{
  "translate": 0.06,
  "norm": "batchnorm",
  "hidden_act": "relu",
  "kernel_size": 3,
  "widths": [160, 272, 480, 848],
  "optimizer": "soap",
  "beta1": 0.9,
  "precondition_frequency": 32,
  "merge_dims": true,
  "max_steps": 6000,
  "epochs": 1.0,
  "weight_decay": 0.07
}
Rows from block 6 of a small image classifier, named by matrix and row number. Each number is 128 + 24 x the weight over its row's rms, rounded and kept within 0 to 255. All counts start at 0.
After each channel's rows are labels from the 100 images, of 14976, where the channel reaches its highest value: "strongest on" is what is common among them. Only what is clearly more common there than usual is listed. The data: single printed letters, digits and signs in grey, bent and noisy.
# sq0: squeeze pointwise conv (model.blocks.6.sq.0.weight, 120x480x1x1), inputs 400-479

sq0.69 [147 124 119 118 147  84 137 122 123 131 115 109 105 108 169 120 117 125 129 134 127 146 147 136 170 111 145 125 113 147 211 111 121 152 164 122 146 134 125 121 143 120 144 125 157 143 129 173 142 120 134 168 159 126 126 161 132 112 154 111 194 107 113 186 157 147 167 131 156 174 128 109 129 119 157 169 132 185 129 132]
strongest on: monospaced

sq0.108 [ 83 129 133 136  80 128  87 141 121 125 132 124 102 107 104 120 112 123  91 125 139  86 164  88  82 125  88  88 147 116  97 163 120  86  97 130 100  82 117 141  88 110  85 124  87  87 163  87  80 145 164 151  79 134 124 145 122 117  80 113 113 119 105 102  87  92 143 146 105  92 123 143 127  92 112  82 112  99 128  85]
strongest on: serif; bold

sq0.71 [ 97 120 120 163  91 113 105  95 124 122 122 154 114 108 121 127 137 123  85 181 128 106 149 109 102 114 104  80 118 128 104 109 162  73 128 137 106  95 109 194 112 103  79 109 113  86  99 122 104 123 142 121 111 171 115  97 120 104 105 102  97 114 104 113 101 125 106 120 118 114 114 132 120 103 114 104 112 114 118 118]
strongest on: monospaced; the character =

sq0.75 [125 125 128 105 126 124 126 116 126 125 131 112  93 114 186 122  72 118 115 104 113 128 106 127 157 131 121 115 123 106 180 119  88 127 170 127 146 132 114 105 137 121 129 128 163 138 112 177 126 113 104 130 153  82 127 121 122 125 162 111 184 122 108 185 140 134 173 125 147 176 113  92 124 106 149 178 124 176 124 161]
strongest on: monospaced

sq0.74 [135 126 108 169 126 135 140 102 119 127 124 121 152 109 177 113 150 126 116 124 103 147 132 142 156 128 138 103 124 184 190 122 134 122 182 126 174 130 113 164 152 117 122 129 162 127 141 185 141 111 117 143 164 127 112 207 120 122 153 110 185 116 115 192 150 158 149 133 165 163 117  96 128 132 163 163 126 187 123 156]
strongest on: serif

sq0.67 [126 141 141 178 138 112 128 148 139 144 137 118 110 135 157 137 116 139 146 135 136 129 126 112 174 131 125 132 147 140 178 152 119 132 150 147 150 129 136 186 138 124 138 142 153 143 168 177 136 142 148 129 169 135 136 154 126 133 168 124 175 139 124 173 136 157 173 151 136 166 139 138 135 108 153 181 132 176 142 134]
strongest on: serif

sq0.65 [170 132 119 136 181 147 173 159 124 135 130 102 164 165 172 118 149 123 163 138 138 167  90 173 167 164 166 144 149 149 148 133 126 168 168 125 173 184 153 135 163 159 166 147 154 181 102 146 167 128 140 139 163 124 126 121 113 151 162 158 152 174 165 160 171 156 128 130 169 158 127 139 147 167 169 159 160 164 130 157]
strongest on: capital

sq0.8 [169 113 116 127 167 146 165 153 112 116 101 101 146 118 130 107 116 114 143  83  95 162  88 156 157 119 167 158 117 125 136 103  90 179 147 118 119 152 113  82 160 152 158 115 151 169  87 129 160  95  80 112 159 104 108 105 108 105 162 112 140 126 124 138 167 126 117 100 129 147  96  86 124 141 137 150 115 134 124 153]
strongest on: capital

sq0.10 [116 165 156 184 128 123 119  98 170 176 167 167 132 146 115 169 142 168 135 161 136 117 166 127 105 156 121 119 102 124 109 120 153 112 129 170 114 130 142 179 122 134 124 162 117 114 147 111 108 138 138 108 104 148 164 122 172 158 106 145 103 153 153 108 119 119 108 119 108 103 163 134 162 149 123 110 162 118 164 107]
strongest on: capital

sq0.109 [164 125 106 116 155 125 161 186 111 111 104  98 154 140 159 101 143 119 163  80 132 163 114 172 171 135 166 146 198 147 169 162 113 163 144 114 146 172 144  98 132 159 145 132 138 168  96 164 158 137 147 182 179 116 110 126 107 127 167 133 166 142 143 162 183 147 219 187 161 186 123 129 131 167 146 180 139 177 114 124]
strongest on: capital; the character H

sq0.44 [173 139 118 127 162 103 169 103 122 137 122 116 175 134 145 115 178 125 158 140 107 165 145 179 162 131 174 137 105 165 129 121 105 156 163 136 162 164 116 113 169 138 167 136 164 156 145 133 167 115  97  99 164  86 124 178 122 139 159 136 144 137 127 142 162 152 108  99 146 151 122  98 132 168 154 136 137 154 131 153]
strongest on: capital

sq0.77 [138 161 156  88 143 126 145 135 160 158 163 149 158 146 136 161 155 156 161  88 109 145 107 157 147 150 145 143 112 159 145 120  84 145 176 158 127 148 149 104 157 163 143 159 165 147 125 161 142 100 111 136 153 113 157 123 151 155 158 142 149 157 150 161 143 157 126 125 149 162 153 107 152 168 142 141 166 169 158 153]
strongest on: capital

sq0.95 [ 97 143 152 195 110 166  93 120 149 155 144 157  88 120  82 145 154 146 110 182 132  96 177  95  77 133 108 117 148  94  71 170 142 107  86 157  95  93 125 181  97 131 105 130  88 100 159  78 101 142 161 133  80 165 142 119 148 133  80 128  78 126 126  78 105  96 166 146  91  83 140 127 142 115  90  78 131  78 142  89]
strongest on: capital

sq0.39 [110 177 174 111  99 136 108 123 178 178 172 159 124 145 100 184 103 177 118  66 132 104 123 119 104 161  99 131 112  99  97 128 130  96 104 181  86 108 154 131 104 156 110 175 105 111 110  97 100 127 134 125  97 148 179 127 167 154 102 151 106 165 154  94  99  93 114 137  91  96 167 125 178 115  88  91 171 104 173 116]
strongest on: monospaced

sq0.87 [ 97 123 128 147  95 140  93 166 134 135 141 152 108 108 118 143 123 125 104 117 164  96 114  95  93 121  95  94 178 119  92 182 134  92  98 129 122  98 122 112  99 109 106 121  98  91 111 115  98 172 178 184  99 138 130 138 126 116  97 111  88 127 102  97  92 109 179 192 117 114 138 158 126  93 106  96 120 103 129  88]
strongest on: sans-serif; capital